A small contrastive audio-text model, trained from scratch: encoder activation relu, text encoder width 128.
Rows from block 6 of the audio encoder of a small contrastive audio-text model, named by matrix and row number. Rows with one number belong to one channel. Each number is 128 + 24 x the weight over its row's rms, rounded and kept within 0 to 255. All counts start at 0. After the name is the row's rms in percent of the matrix's.
Before each channel's rows are labels from the 100 clips, of 14848, where the channel reaches its highest value: "strongest on" is what is common among them. Only what is clearly more common there than usual is listed. The data: babble in 24 made-up languages, each with its own sounds, syllables and stress or tones, from a formant synthesiser.
# convs0: first width-7 conv, stride 2 (encoder.blocks.6.convs.0.weight, 128x128x7, each kernel summed), inputs 0-127
# convs1: second width-7 conv (encoder.blocks.6.convs.1.weight, 128x128x7, transposed, each kernel summed), outputs 0-127

strongest on: /k˭/; /k/
convs0.10 103 [109 121 131 144  90 138 134 145 170 101 102 123 143 113 127 122 138 127 111 156 119 147 102  94 134  85  85 144 106 142 125 120 115 119 150  97 165 147 126 138 138 141 147 105 132 139 184 152 148 134 152 121 121 123 105 134 113 149 123 137 101 100 121 132 129 125 117 123 131 139 139 105 145 115 127 145 114 133 124 143 116 135 167 255 116 119 152 133 165 112 131 108 110 125 120 131 101 131 123 124 136 104 103 148 116 129 117 100  93 121 146 124 149 121 118 112 128 111 144 114 103 123 132  93 119 215 146 107]
convs1.10 121 [167  81 152 106 126 140 118  94  74  89 138 100 187 157 113 172 132 120 169 128 119 119 116 125 132 134 106 162 113 111 102 125 129 121 125 179 185 107 139 132 152 129 108 137 158 126 149 121 182 132 115 140 110 139 122 155 149 127 106 155 119 127 110 160 115 123  98 102  93 105 139 121  96 170 169 165 108 105 120 126 124  64 102 141 138 127 163 173 127 141 113 137 161  97 100 122 127 100 124 109 123 130 136 146 136 116 145 119 159 106 115  95 117 121 167 113 114 124 160 102 105 125 146 162 116  96 114 118]

strongest on: /k˭/
convs0.1 108 [122 133 127 115 130 123 121 154 167 170  81 113 146 120 118  99 124 131 141 129 149 136 136 133 133  93 108 133 105 148  96 159 132  83 146 118 178 114 104 177 120 146 147 122 127 119 164 133 149 110 109 128 145 136 120 155 121 141 131 135 108 136 112 137 120 115 132 103 146 129 131 105 101 134 142 127 114 153 101  81 129 136 159 255 146 141 129  93 146  89 147 127 148 153 133 169 120 138 140 128 138 132 107 135  93 140 116 130 108 136 182 192 102 143 105 108 122 111  98 123 114 147 110 115 118 153 144 120]
convs1.1 127 [141 114 156 117 135 123 120 115 103  72 132 165 150 116 123 159 114 144 157 155 138 128 106 126 138 131 111 124 109 127  89 127 114 132 141 159 128 138 103 115 136 107 121 128 158 101 143 155 157 133 178 176 102 141 103 162 160 138 117 139 144 129 115 124 109 168 126  70 114 102 133 123 134 155 155 122 113  95 107 149 136  60 117 125 110  95 162 162 138 113 138 135 161 160 110 116  91  77 115 136 107 117 126 137 138 125 207 141 120 144 153 109 135 121 154 100 143 122 184 147  69 124 116 123 158  94 125 137]

strongest on: /t˭/
convs0.38 109 [ 96 104 112  76 111 108  95 124 118 171 133 138 119 134 114 128 150 128 140 143 130 137 124 137 111 158 142 111 126 105 104 110 173 165 174 152 167 142 146 148 121 105 220 146 140 135 138 134 183 151 114 112 154 151 109 110  98 157 106 111 142 136 146 103 136 117 135 129 161 135  85 144 160 103 102 136 141 142  85 150 145  96 113 120 100 110 115 163 108 100 112 111  98  92 119 110 127 115 138 131  95 106 155 125 116 152 122 125 148 115 118  81 127 110 106  87 167 137 136  95 146 122  72 132 104 135 112 143]
convs1.38 115 [115 133 118 137 113 126  95 143 117 163 119 128 106 133 108 123 120 134 162  93 127 117 117 116 117  98 154 164 135 131 165  92 101 120 121  92 160 143 125 127 120 106 129 102 109 111  90 115 169 119 103 149 159 181 104  73 114 134 138 106 125 158 149 135 174  99 126 105 134 135  97 116 131 114 144 192 100 144 128 155 123 141 200 144 129 117  52  81 104  99 115 124 170 116 129 140 103 148 112 107 117 122 156 119 137 163 112 136 108 123 124 138 126 131  95 119 101 137  88 124  92 139 119 110 108  84 146 143]

strongest on: /ç/; /o/; /ɔɪ/
convs0.88 092 [122 137 162 178 151 140 117 123  95 121 119  92 138 113 134 108 141 145 133 155 110 135 116 134 159  95 121 115 132 153 106 129 112 126 167 132 147  90  77 111 121 163 152 124 144 102 129 134 141  84 143 154 150  63 134 135 107 113 136 130 127 172 132 103  79 145 110 149 110  95 156 162  96 146 110 134 128 171 121 133 104 147 122  96 118  97 108 120 116 151 165 141 158 142 135 114 178 118 138 193 124 133 144 139 124 125 124 135  51 168 143 139 136 121 131 120 119 140 124 151 102 122 127 125 108 149 117  60]
convs1.88 100 [142 132 140 166 151 122 152 120 108 141  97 145 138 114 151 134 105 133 107 117 155 120 137 115  94 100 118 130 115 113 119 142  99 143 132 110 128  94 127 134 128 127 119  98  66 147 142 127 116  82 201 152 142 138 125 137 132  82 124  98 149 125 150 141 159 141 110 137 128 171  65 132 136 145  90  74 153 131 167 159 157 117  85 151 112 142 169 108 122 133 163 116 126 125 172 135 130 120  84 138 154 116 126  81 146  52 119 140 106 105 141 137 137 109 137 117 114 125 158 141 151 174 126 142 127 138 131 124]

strongest on: /aɪ/; /ʊ/; /w/; /a/
convs0.43 101 [168 106 157 108  91 153 128 151 165 128  98 143 136 123  93  88 152 133  57 127 108 105 138 153 110 100 118 172 155 109 108 100 136 158 150 127 115 132 126 154 104  77 117 114 112  96 158  91  90 122 132 106 125 145  95 157  99 124 134 138 182 124 117  87 128 162 137 149 120 111 151 118 131 136 132 124 153 168 117 135 127 179 106 122 117 155 125  91 126 128 106 111 125 117 102 172 100 170  77 112 113 121 156 120 128  99 131 125 108  86 120 117  98 120 100 167 128 119 105 136 169 131 138 143 142 117 112 119]
convs1.43 087 [105 160 125 119  90 157 122 142 161 138 111 112 117 105 125 132 106 122 110  84 109 117 110 120 125 155 155  94 101 121 143 124 138 146 183 173 125 159 120  96 131 130 140 115 189 147  99 104 136 107 100 131 177 112 107  80 153 176  82 132 160 136 111 115 115 135 142 143 109 126 153 172 118 116 116 127 121 105 136 130 147 105 119 142 115 131 143 157 135 173 151 105 144 105 111 114 133 174 169 119  99 185 158 109 143 167 172 129 159 116 129 148 123 149 135 135 124 146 119  79 104 124 157 151 152 104 127  98]

strongest on: /t˭/; /ʌ/; /ɑ/; /l/
convs0.5 095 [119 156 106 124 137 149 143 130 142 175  87 128 194 132 104 105 144 146 133 218 147 117 106 123 168 114 122 155 135 158 119 153  98 105 174 100 130 111 120 141 133 111 140 129 111 106 146 146 162  99 133 133 104 127 134 149  86 101 125 154 109 103 111 142 131 102 115 134 150 147 135 117  94 137 120 159 131 151 116  98 101 115 165 140 133 149 114  99 138 105 126 128 132 146 115 179 139 128 138  97 134 115  99 138  33 139 138 132 113 105 185 106 134 127 118 101 133 124 148 140  88 114 127 134 112 142 139 114]
convs1.5 096 [134 118 119 121  99 156 121 103 109 146 147 148 125 146 130 141 121 154 182 201 154 148 138 132 131 143  89 148 113 122 124 145 137 143 141 152 136 162 124 109 133  96 115  99 136 121 118 139 120 108 142 154 125 102 135 159 118 140  95  73 135 100 113 158 123  93 119  69 147 139 126 112  98 144 141 105 112 145 109 149 120  75 150 136 127 110 136 170 120 123 131 121 173 162 122 110  80  87  78 134 140 106 139 122 122 145 158 156 140 134 131 112 128 113 174  82 154 107 159 116  74 114 154 100 140  95  91 135]

strongest on: /t˭/; /ɣ/
convs0.13 093 [111 136 108 103 132 144 126 140 126 159 165 133 167 112 111  94 160  88 111 210 158 101 164 106 146 142  84 132 120 111 104 100 106 135 105  72 104 113 146 116 125 132 120 118 147 194 123 117 111  95 137 119 106 137 129 133 112 117 123 144  98 146 111 106 140 112 165 153 143 135 138 161 154 136 155 164 124 178 101 180 139 115 125 176 128 118 149 159 150 112 122 149 120 136 115 111 119 139 106  90  92 116 125 118 165 104 113  94 112 128 107 107 126 130 134 132 131 148 118  97  63 136 128 107 145 104 134 133]
convs1.13 100 [132 123  91 130 129 146 129  80 102 117 129 123 128 137 118 137 140 127 157 167 116 141 122 114 126 169  61 181 143 119 125 103 133 119 144 177 178 152 152 133 124 127 125 125 156 144 163 133 107 163 115 148 107 123 139 137 102 128 185  95 119 120  98 182 152 103  92 107 110 167 160 112  88 163  90 130 129 156 166 110  94 104 141 134 142  95 110 137 171 114  96 137 136 120 139  92  93 111  93 114 104 153 131 143 144 172 122 107 127 150  97 105  95 143 157 127 129 153 138 125 117 124 134 138 126  93 114 117]

strongest on: /i/
convs0.42 105 [154 134 144  97 114 146  99 133 144 114 139 155 112 118 144 139  38 132 102 108 128 114 147 136 120 105 142 123 152 112  93 142 120 120 143  92 131 154 143 141  88 127 105 125 106 157 146  95 141 129 116 177 156 155 158 122  99 111 123 140 131 144 116 125 168 151 131 128 103 150 128 116  84 116 127 161 161 144 106  93 120 148 118 139 146 152 121  82 140 147 144  87 136 132 119 137 126 115 118 132 122  76 156 135 143 114  79 138  96 102 131 128 128  74 132 182 139 144 101 126 147 140  91 195 131 137  85 163]
convs1.42 107 [143 145  83 142 125 132 105 110 143 119 100 158  95 120 113 118 114  91 132  71 122  98 110 101  99 147 141 128 103 130 173 105  76 114 133 149 159 100 135 137  94 115 128  73 165 160 103 148  90 114 110 161  91 166  90 121 148 127 159 152 138 112 103 103 129 121  84 150 151 157 163 141  83 155 143 162 109 120 121 127 140 116 140  58 152 151 114 131 128 138 126 149 113 101 168 153 132 152 146 115  95 149 114 151  90 144 144 130  99 133 147 137 124 143 138 139 149 118 117 115 154 112 143 135 120  93 122 101]

strongest on: /ç/
convs0.102 126 [109 140 145  88 133 167 126 123 119 126 178 124 105 119 102 120 105 128 129  41 129 124 158 163 109 119 113 131 136 141 106 165 116 101 142 124 132 132 108 121 121 123 106 112 129 113 130 129 164 120 120 120 144 120 145 122 143 121 136 147 129 255 124 128 154 120 128 131 126 107 130 119 144 163 154 117 133 132 125 161 136 137 136 103 128 140 169 119 136  99 162 104 154 130 154 114 168 112 106 126 119 110 133  99 119 128  93 123  86 132 130 126  84 114 134 108 119 140 135 120 147 140 131 110 139 124 106 108]
convs1.102 106 [113  81 136 139  95 109 137 132 144 141  97 153 135 124 133 118 149 117 107 161 120 128 106  53 112 125  97 136  94 133 116 141 151  98 132 113 164 130 151 125 133 148 138 140 142 106 106 119 118 127 117 158 131 120 154 102 136 165 148  97 128 110 121 110 127 255  75 169 125 168 100 148 156  92 145 140 107 141 133 151 114 114 123 117 110 120 114 129 134 135 109 149 128 126 116 113  95 137 138 132 125 124 121 147 139 133 107 142  86 121 147 128 130 126 128 137 167 114  95 134 167 118 120 140 124 163 164 155]

strongest on: /t˭/
convs0.116 083 [126 132 130 124 115 155 146 113 153 111 132  97 150 107 120 123  65  98 135 206  88 151 154 107 144 121 131 116 160  89 162 128 115  86 110 167 136 153 153 159 134 129 136 120 126 160 102 115  94 115 147 163 116 153 155 124 132 132 174 140 104 165 183 111 150 103  95 118 163 125 123  99  89 134 132 110 135 126 139 174 127 125 113 164 143 143 133 130 131 145 138 140 118 118 129 109 156 170  97 168 128 117 119 127 102 101 115  91  87 106  83 154 131 130  92 106 100 158 122 137  93 147 141 122 148 109 143 127]
convs1.116 086 [145 113 111  98 125 106 140 121 111 112 155 134 111 118 118  77 121 137 140 174 133 133 170 113 129 120  81 175 113 112 137 100 158 117 131 118 158 116 171 121 122 156 146 135  88 162 113 107  88 138 109 170 124 132 137  98  96 117 135  65  84 126 112 189 137 150 128  97 129 165 119  80 131 107  87 110 135 171 149 104 126 134 168 101 149 131 117 141 175 111 121 135 147  97 159 136 132 130  86 129 123 110 123 115 127 121 137 120 164 125 150 123 119 106 138 113 135 143 187 133 166 121 104 123 115 121  89 103]

strongest on: /ɔɪ/; /y/
convs0.74 086 [ 98 113 120  94 125 176 155  88  82 142 137 109 133  96 125 125 107 131  61 129  77 139 135 142 128  78 109 150 153  97 122 123 145 102 131 129 145 117 129 147 124 122 153 131 113 134 115 134 115 112 123 134 114 122  99 171  48 111  98 168 102 126 138 161  81 140 125 147 106 111 138 126 127 149 134 144 119 135 126 125 144 132  98 124 117 169 134 122 157 142 173 144 133 137 154 152 122 112 112 130  91 126 113 135 191 101 119 165 134 121 159 153 138 197  98 142 129 138 138 133 120 103 129 108 111 122 104  79]
convs1.74 111 [107 151 203 134 149 132 130 122  93 134 122 117 170  91 145 160 113 121 103  86 158 117  77 127 145 100 154 142 177 163 116 128 168 136 163 108  99 147 137  95 150 129 121 100 104 147 133 128 141 146 123 108 141 117 151 143 123 113 121 131 108 155 140 133 161 139 126 153 136 120 136 152 137 137 138 100 126 150 120 169 105 119 124 133  58  81 111 116 113 127 120 126  90 132 130 118 150 161 105  89 156 117 153 124 165  83 110 134 134  72 177 107 129 171 123 143 120 152 127 138 136 143 117 150  91 156 142 137]

strongest on: /aɪ/; /ʊ/; /a/; /ʃ/
convs0.53 092 [124 152 192 158 138 101 117 160 111 141 126  98 140 154 102 120 100 116 122 189  95  96 114 115 128 118 106 128 100 136  99 127 132 121 120 132 109  78  81  91 106 156 120 148 158  84 127 123 109 128 157 129 150 129 145 158 127 133 136 124 135 138 137 116 126  92 125 106  70 107  74 117 116 144 101 128 121 139 156  95 116 147 114 114 133 166 141 124 163  83 120 124 155 116 145 155 125 110 197 176 132 172 137 159 159 141 168 147 124 129 106 141 127 132 105 113 104 117 124 155 131 124 164 141  96 113 136 111]
convs1.53 082 [131 127 141 130 148 122 173 122 141 121 132 124  95 151 166 126 120 118  71 104 107 148 149 145 105 110 120 118 113 132  58 139 116 146 148  62  82 156 117 131 123 127 128 128 164  95 106 104 141 131 146 101  96 106 146 182 115  89 137 135 126  90 179 143 107 124 150 119 139 118 118 102 142  61 113 108 139 149 152 112  80  85 134 110 129 119 124 117 148 120 142 121 107 167 125 105 147 108 108 146 103 108 126 117 113 122 115 164 142 141 150 158 154  91 119 117 107 113 154 121 117 169 130  88 128 170 148 145]

strongest on: /ǃ/
convs0.52 089 [158 174 141 163 158 105 136 144 117 154 149 117 163 148 143 144 122 145 121 144 121 166 103  83 150 121 110 151 144 118 130 121 134 151 136 136  96 163 130 127 150 165 109 166 124 144 144 151 115 153 125 114 126  85 143 121  93 120  75 124 140 160 116 103 171 127 125 120 100 131 154 146 129 138 112  90 131 143 121 150 131 126 119 143 100 119 115 143 108 134 135  99  98 141 122  79 170 108 158 199 184 126  94 134 109 172 178 133 129 152  99 147 120 113 115 103 133 107  93 144 113 132  79 106  99  95 114  96]
convs1.52 081 [154 126 162 114 166 106 219 146  86 126 143 124 124 113 148 109 141 143  98 144 116 147 113  97  97 152 101 139 124 131 110  97 102 149 125 134 130 147 117 156 113  88 167 123  49 157 126 102  97 154 169 157 138  92 126 111 155  99 118 131 103 117 120 150 124 110 157 133  97 154 125  86 143 127 141 126 113 150 155 149 107 135 133 148 138 130 124 113 129 110 119 166 177 111 118 125 135 139 121 126 135  86 111 162  94 109 151 136 138 104 114 149 133  73  93 128 125 163 146 154 124 131 137 153 146 109  99 138]

strongest on: /i/; prosody: no stress; /æ/; /a/
convs0.123 101 [124 136 135 162 151 121 161 103 110 119 103 133 149 112 112  67  94 116  95 148 121 112 136 110 123 121 122 131 166 121 141 146 128 170 145 113 117 217 123 151 123 123 142 143 135 131 142 126 110 119 163 128 197  99 103 164 108 122 119 165 114 119  97 117 139 141 116 155  99 104 142 178 115 122 203 111 141 121 104  91 106 153 125  77 129 155  92 109 134 155 133 141 123 121 168 152 119 118 129  78  92  95  96 133 110 139 130 125 134 144 109 122 107 135 126 136 100 109 138 151 150 123 145 119 117 135 107 153]
convs1.123 108 [ 90 134 105 112 134 155 119 149 174 116  64 156  73 147 137 152 133 134 148  98 121 131 126 175 112 120 130 152 130 121 109  85  81 115 136 111  99 113 105 107 121 139 146 114 107 166 139 109 139 140  87 129 135 137 104 123 120  91 138 131 163 128 134 137  67 125  77 122 133 162 164 128 112 151 105 166 133 142 100 143 141 163 125 123 161 169 149 130 135 161 143 108 105 135 123 129 155 129 112 122 116 146 156 126 123 128 178 107 187 119 101 142 145 143 104 162 154  98 113 142 172  81 153 119 115 113 129 122]

strongest on: /t˭/
convs0.105 103 [131 116 124 135 160 147 131 112 121 134 101 108 163 165 132  97 108  69 116 206 129 117 107  96 149 156  82 124 156 170 102 133 141 120 136 127 127 119 134 163  89 117 142 120 148 141 108 100 118 108 134 136 124 127 146 113 131 110 107 107 110 148 121 136 141 129 156 126 152 125 118 134 115 120 143 128 134 158 127 115 114 101 196 117 130 140 133  82 114 173 150 120 170 128 123 156 169 125 164 116 201  96 129 113 121 128 150 158 104 106  98 125 113 116 124  96 103 153 128 117  43 144 129 120 119 118 118 135]
convs1.105 090 [148 110 102 114 125 105 174 125 148 156 127 141 134 109 138 157 114 121 102 124 128  99 154 107 112 153  46 148 127  93 147 133 140 122 138 105 115 134 136 107 117 126 128 159 158 149 118 105  92  94 188 134  91 119  99 138 123 118 172  64 143 135 136 153 106  78 146 138 157 131 102 104 132 128 109 126 165 124 133 116 118 128 157 131 130 110 110 158 159 143 119 176 138 137 140  99  95  69 100 148 130 133 138 133 108 144 124 160 165 172 109 133 150 113 135 112 129 108 148 152  97 146 133  72 157 119 116 141]

strongest on: /ɛ̃/; /o/; /ʒ/; /g/
convs0.126 096 [114 102 142 126 117 130 157  83 124 133 189 147 115  83 122 114 114 101  82 114  88 137 150 142 142 108 158 145 117 122 142 109 122  99 135 108 155  93 154 173 133 124 152 119 127 139 147 101 147 149  90  82 118  96  80 209  90 136 104 177 130 120 113 138 133 135 122 140 115 106 118 103 124 173 172 133 132 138 119 130  64 166  97 141 134 128 122 151 145 124 136 149 124 132 122 141 121  80 116 105 131 107  95 134 137 108 118  89 117 123 116 119 128 169 135 174 130 147 132 161 112 131 108 126 143 129 114 108]
convs1.126 113 [123 128 126 119 159 166 143 103 125 144  88 137 124 128 155 176 140 136 110 124 109  84 116 126 125 128 156 155 140 161 134 149 151 141 133 141 139 155 115 102 164 142 141 101  90 159 163 103 127 130 117 121 147 105 122 155 145 105 141 133 140  90 128 130 125 169 149 150 108 128 109 140 158  91 132 161 136 119 112 191 147 142 134 103  80 109 130 131 108 125 161 131 139  95 145 138  76 158 121  67 172 163 166 156 158  89 166 160 135 137 145 121 147 173 109 128 126 177 143 134 127 120 140 149  80 147 141 143]

strongest on: /i/
convs0.14 116 [110 129 115 164 129 139 129 157 108 154 109 143 113 121 124 110  80 136  79  62 128 133 131  93 145  76 135 124 131  79 121 133 134 123 142 130 154 159 147 154 147 151 127 110 111 117 168 142 144 102 121  96 113 117  98  54  92 139 105  87 114  60 137 124 158 160 113 173 137 115 144 148 151 120 153 160 134 158  97 146 123 189 131 164 105 124 130 166 124 125 146 152 129 122 118 151 106 128 154 173 112 133 131 162 132  97 128 113 139 134 146  95 116 131 138 108 147 123 128 148 144 113 131 150 106 139 108 144]
convs1.14 105 [142 155 146  80 174 158 147 114  70 165 125 118 117 145 113 168 108 114 131 110 160 157 116 127 117 138 131 100 119 142 132 100  92 148 107 141 130 100  78 142 127 146 154 146  98 141 100 140 157 112 128 114 130 157 111 165 173  45 162 140 156 113 148 128  87 128 145 113  92 129 136 182 131 128 137 156 136 136 143  93 167 126 118 126 179 134 178 158 101 120 131 105 161 129 109 131 116 106 112 119 113 161 123 128 115  90 154 121 126 127 140 113 128 113 126 100 114 160 122 126 113 121 171 151 115 121 153 130]

strongest on: /t˭/
convs0.60 127 [126 130 129 139 125 126 126 167 127 141 115 134 147 161 151 165 158 129 157 156 127 142 142 112 151 111 128 135 113 134 101 143 138 143 143 122 130 144 123 128 107 102   8 119 156 128 123 131 164 153 130 134 133 145 127 160 153 147  88 141 132 138 119  78 114 145 140 133 126 123  93 151  78 116  40 148 138 157  88 133 146 151  98 138 115 156 136 152 144 136 152 123 132 142 145 141 120 140 149 153 130 134 131 127 149 143 125 155 148 127 128 112 175 166 148 116 169 134 165 117 164 162 156 172 120 144 122 137]
convs1.60 121 [ 98 150 122 120 135 102 124 131  65 115 102 125 109 114 141 106 109 160 113 100  81 132 114 141 105 140  95 106  97 128  98 131 189 136 118 169 163 150 124 133 141 158 148 114  82  80 162 131 126 131 103 115  88 126 149 170 152 145 157 165 128 126 138 124  88 113 140 152 132 122 139  85 121 106 128  66 117 183 171 112 139 112 120 119 125 134 111 132 145 157 105 143  90 147 147  97 147 100 143 120 121 156 126 137 141 110 102 136 151 165 147 167 135 116 167 126 119 135 152 126  89 127 116 143 120 170 115 136]

strongest on: /ǃ/
convs0.37 091 [131 143 132 205 177 138 150 131  82 113 133 152 133 154 125 115  86 145 109 120 116 141 150 114 106  96 151 116 127 143 108 122 126 144 142  97 132 117 111 193 131 125 133 114 106 146  98 129 136 119 160 107 140 141 135 104 110 127 105 118 104 121 132 113 137 139  99 140 140  91 124 116 167 118 130 148 172 114  89  80  83 115 110 167 127 128 120  86 128 146 123 113 121 120 132 145 108  89 121  96 147 141 132 100 135 121 155  87  91 166 111 174  93 142 111 161 140 156 128 133 113 128 147  93 106  63 115  84]
convs1.37 126 [136 145 169 137 142  96 166 155 138 105  89 142 136 118 113 115 141 131 125 100 145  80 129 117 148 116 159 145 139 128 145 103  88 122 126  99  90 165 108 121 135 148 138 147  94 111 124 145 109 150 142 125 126 114 109 138 121 101 146 120 166 142 117 128  75 106 176  91 119 161 113 141 131 103 130  97 117 127 147 129 159 174  77 136 121 165 190 112 108 151 103 136 162 127 176 162 134 136 161 123 122 160 153  93 122 129 151 127 112 140 146 147 129 138 202 118 138 124 104 172 122 152 139 129 167 111 121  98]

strongest on: /aɪ/; prosody: tones; /ʊ/; /w/
convs0.96 104 [190 110 171 101 111 119 128 118 114 107  82 101 141 111 107  77 145 116 134 125 127 151 136 135 130 140 116 163 123  95  99 126 134 139  99 141 132 155 126 151 121 128 137 123 168 107 140 171 105  82 121 118 168  83 132 177 139 125 152 147 151 101 152 142  93 133 144 128 109  85 124 106 126 104 113 120 146 124 110 120 103 149 105 101 112 135 142 159 140 129 168 110 114  93 131 102 107 103 122 101 154  69 119 136 143 158 159 106 176 112 113 137 128 133 104  64 155 126  86 114 123 160 163 133 124 149 136 103]
convs1.96 095 [135 145 116 135 117 145 122 117 145 142 119  76 110 116 199 129  99 140 110 116  98 119 138 163  94 124 135 135  87 135 109 140 121 147 111  95 105 111  74 111 135 151 114 142 125 146 121 114 155  87 134 117 130 110 126 144 128 107 127 156 105 106 119 139 117 107 133 155 140 115 169 127 102 127 127 162 146 130 122 102 143 107 129 129 110 164 139 147 131  93 201 129 106 130 130 135 164 145 126 129 123  84 159 103  99 136 163 125 216 147  86 129 196 102 139 143 105  87 133 106 104 145 103 120 121 114 134 114]

strongest on: /ǃ/; /q/
convs0.91 110 [106 154 114 192 165 122 155 104  94 159 152 117 136 140 126 147  99 129 138  83  78 144 153 117 110 106 134 108  92 181 107 111 112 120 170 125 138 116 106 159 139 137 118 131 113 118  72  93 139 139 171 134 125 101 117 118 118 120 134 119 128 118  96 114 123 144 103 130 130  66 128 150 101 130  97 126 141 143 121 114 154 148 139 151 158 141 140 108 138 144 121 117 145 114 141 126 138  88 187 161 114 133 136 125 164 108 132 160  80 162  52 163 116 146 113 146 124 126 127 127 104 138 135 126 112  83 119 123]
convs1.91 110 [148 120 152 104 149 122 211 119 157 111  99 150 127 140 141 107 150 138 104  85 148 120 131 131 132  98 144 162 132 127 120 127 127 122 132  71  95 140 127 133 177 149 143 149 124 105 161 141  90 152 211 121 103 103 142 148 122 123 135 130 143 145 151 147  81 119 155  94 123 157  82 109 157 114 130  73 120 146 117 122 130 125  83 117 120 142 162  93 107 139 107 121 104 130 149 179 149 124 138 153 141 128 138 108 114 111 156 142 107 154 140 140 126 122 135 166 133 142 116 164 136 149 137 166 138 109 150 157]

strongest on: /ɔɪ/; /ʎ/
convs0.118 098 [103 115 116 134 136 104 153 114 117 119 110  91 135 145 155 138 121 147 115 108 119 166 161  96 138 114 152 126  92  95 163  89 119 159 142 151 157 127 133 143 129 138 122 123 158 105 131 106 112  94 126 132 162 110 107 170 107 139 119 141 116 177 121 125 109 133 142 124  80 119 126 152 124 151 131  91 126 145 124 121  82 169 107 107 166 175 131 149 135  94 108 187 163 132 136  99 165 147 105 135 109  88 135 150  70  84 124 122 144 139 114 161 128 183 119 103  95 163 139 162 114 166 129 100 133 125 136 150]
convs1.118 083 [127 130 173 129 136 132 154 159  97 142 111 131 135  90 124 132  97 167  95 148 134 140 139  98  80 166 138 125 107 135 146 149 123 146 118 105  83 109  92 142 108 131 121 145 105 119 138 183 142 121 125 153 117 140 105 122 131  65 106 102 106 120 156 141 101 152 122 135 172 175 120 138 126 121 123 141 145  93  87 163 124 111 162  83 106 123 157 146 108 124 129 121 114 123 110 127 192 154 113 144 137 137 123 108 145 118 155 140 142  70 143 113 132 130 116  93 192 151 104 127 150 119  87 147 108 132 135 169]

strongest on: /ǃ/
convs0.25 078 [177 126 145 117  94 107 133 135  96 129 101 153 109 114 166 122 118 116 133 121 164 128 102 159 149 141 148 132 128 154  90 140 120 151 146 146 139 136 138 136 121 168 103 126 142 135  78  68 158 154 130 140 115  97 136 191 197 118  90 112 115 124 120 119 138 154 124 111  95 120 141 109 173 122 126 124 139 122 147 136 130 113 121 116 128 110 154 158 109 104 101  93 112 126 122 139 140 125 117 107  68 179 157 138 109 143 118 121 136 142 107 125  93 120 133  68  94 122 116  98 107 136 156 142 129 140 129  57]
convs1.25 057 [147 127  79  97 109 120 106 135  84 128 140 119 188 123 127 102 144 115  73  82  90 107 128 140 110  69 146 158 112 124 121 139 106 126 106  97 105 133 111 152 112 129 105 123 142  99 112 115 119 139  78 174 129 138 106  93  88 128 131 158 122 122 152  83 135 106 145  96 178  93 149 110 120 126 156 167 104 118 168  83 150 132 121 152 127 124 123 157 168 117 134 113 141 110 108 121 118  89 147 117 114  95 157 106 100 143 121 130 108 139 122 111 105  90 125 102  89 107 112 114 128 146 116 114 153 131 118  96]

strongest on: /ɔɪ/; /y/; /i/; /ɲ/
convs0.76 099 [101 170  91  77 145 164 179 112 129 115 132 133 153 128 139 236 179 110 116 158 160 160 122 127 150 141 127 135 167  83 120  89 130 113  94 122 122 102 138 130 128 101 122 134 116 106 133 105 103 112 132 124 131 103 125 130 130  90 134 135  48 135 100  97 130 137 119 134 125 118 136 126 103 133 127 150 119 115 111 136 160 146 112 198  84 132 155 169 113 126 158 111 132 118 137 127 112 137 123 135 103 169 151 144 159 126 131 129 143 133 143 128 104 124 122 132 127 138 169 136 123 140 124 127 113 150 127 116]
convs1.76 095 [157 122 135 165 116 123  92 121  87 139 147 119 146 123 122  95 111 134 144 156 117 132 186 134 105 117 138 139 140 135  75 114 171 100 119 134 152 110 142 155 159 113 118  95 103 122 169 173 155 164 101 117 117 118 106 146 117 127 144 154 124 147 107 134 169  97 138 117 102 121 102 124 138 141 121 120 111 132 126 115  75 114 157 129  95  71 133 118 128  76  79 129  97 123 115 120 129 105  80 115 179 143 125 133 152 118  92 106 139  81 164 126 136 164 120 133  71 119 109 132 121 123 122 127 148 169 129  96]

strongest on: /ɛ̃/
convs0.40 118 [171 135 133 149 134 138 142 110 137 126 101 118 101 102 125 116 153 107 160 110 116 116  93 158 146 116  90 147 129 159  71 146 107 136 139 111 122 107 118 142 146 128 128 124 111 106 134 101 101  83 136 165 136 108 123  98 120 117 154 114  74 110 136 133  48 146 129 158 150  80 147 157 126 135 127 153 115 142 149 136 170 161 132 146 100 123 135 206 134 111 151  99 118 134 155 121 110 111 130 145 100 107 147 116 134  72 107 108  95 148 121  80 120 136 151 128 152 140 120 122 141 103 122  82 171 140 116 110]
convs1.40 113 [125 126 118 141 155 110 139 129  83 115 135  86 129 114 104 150 131 129 151 119 113 182 124 143 111 167 136 109 178 129 132 122 165  89 104 127 131  69 152 126 179 114  77  98 129 112  88 148 134 102 107 135 142 175 143 113 116 108 161 165 121 117 125 152 157 140 135 129 125 109  70 124 107 133 136  56 164  91 127  91 133 124 111 149 174  78 127 119 146 124 156 124 134 110 174 114 114 103 127 115 111 118 109 112 111  95  84 129 120 141  94 141 119 120 155 149 139 129 131 122 103 118 131 143 149 116 136 106]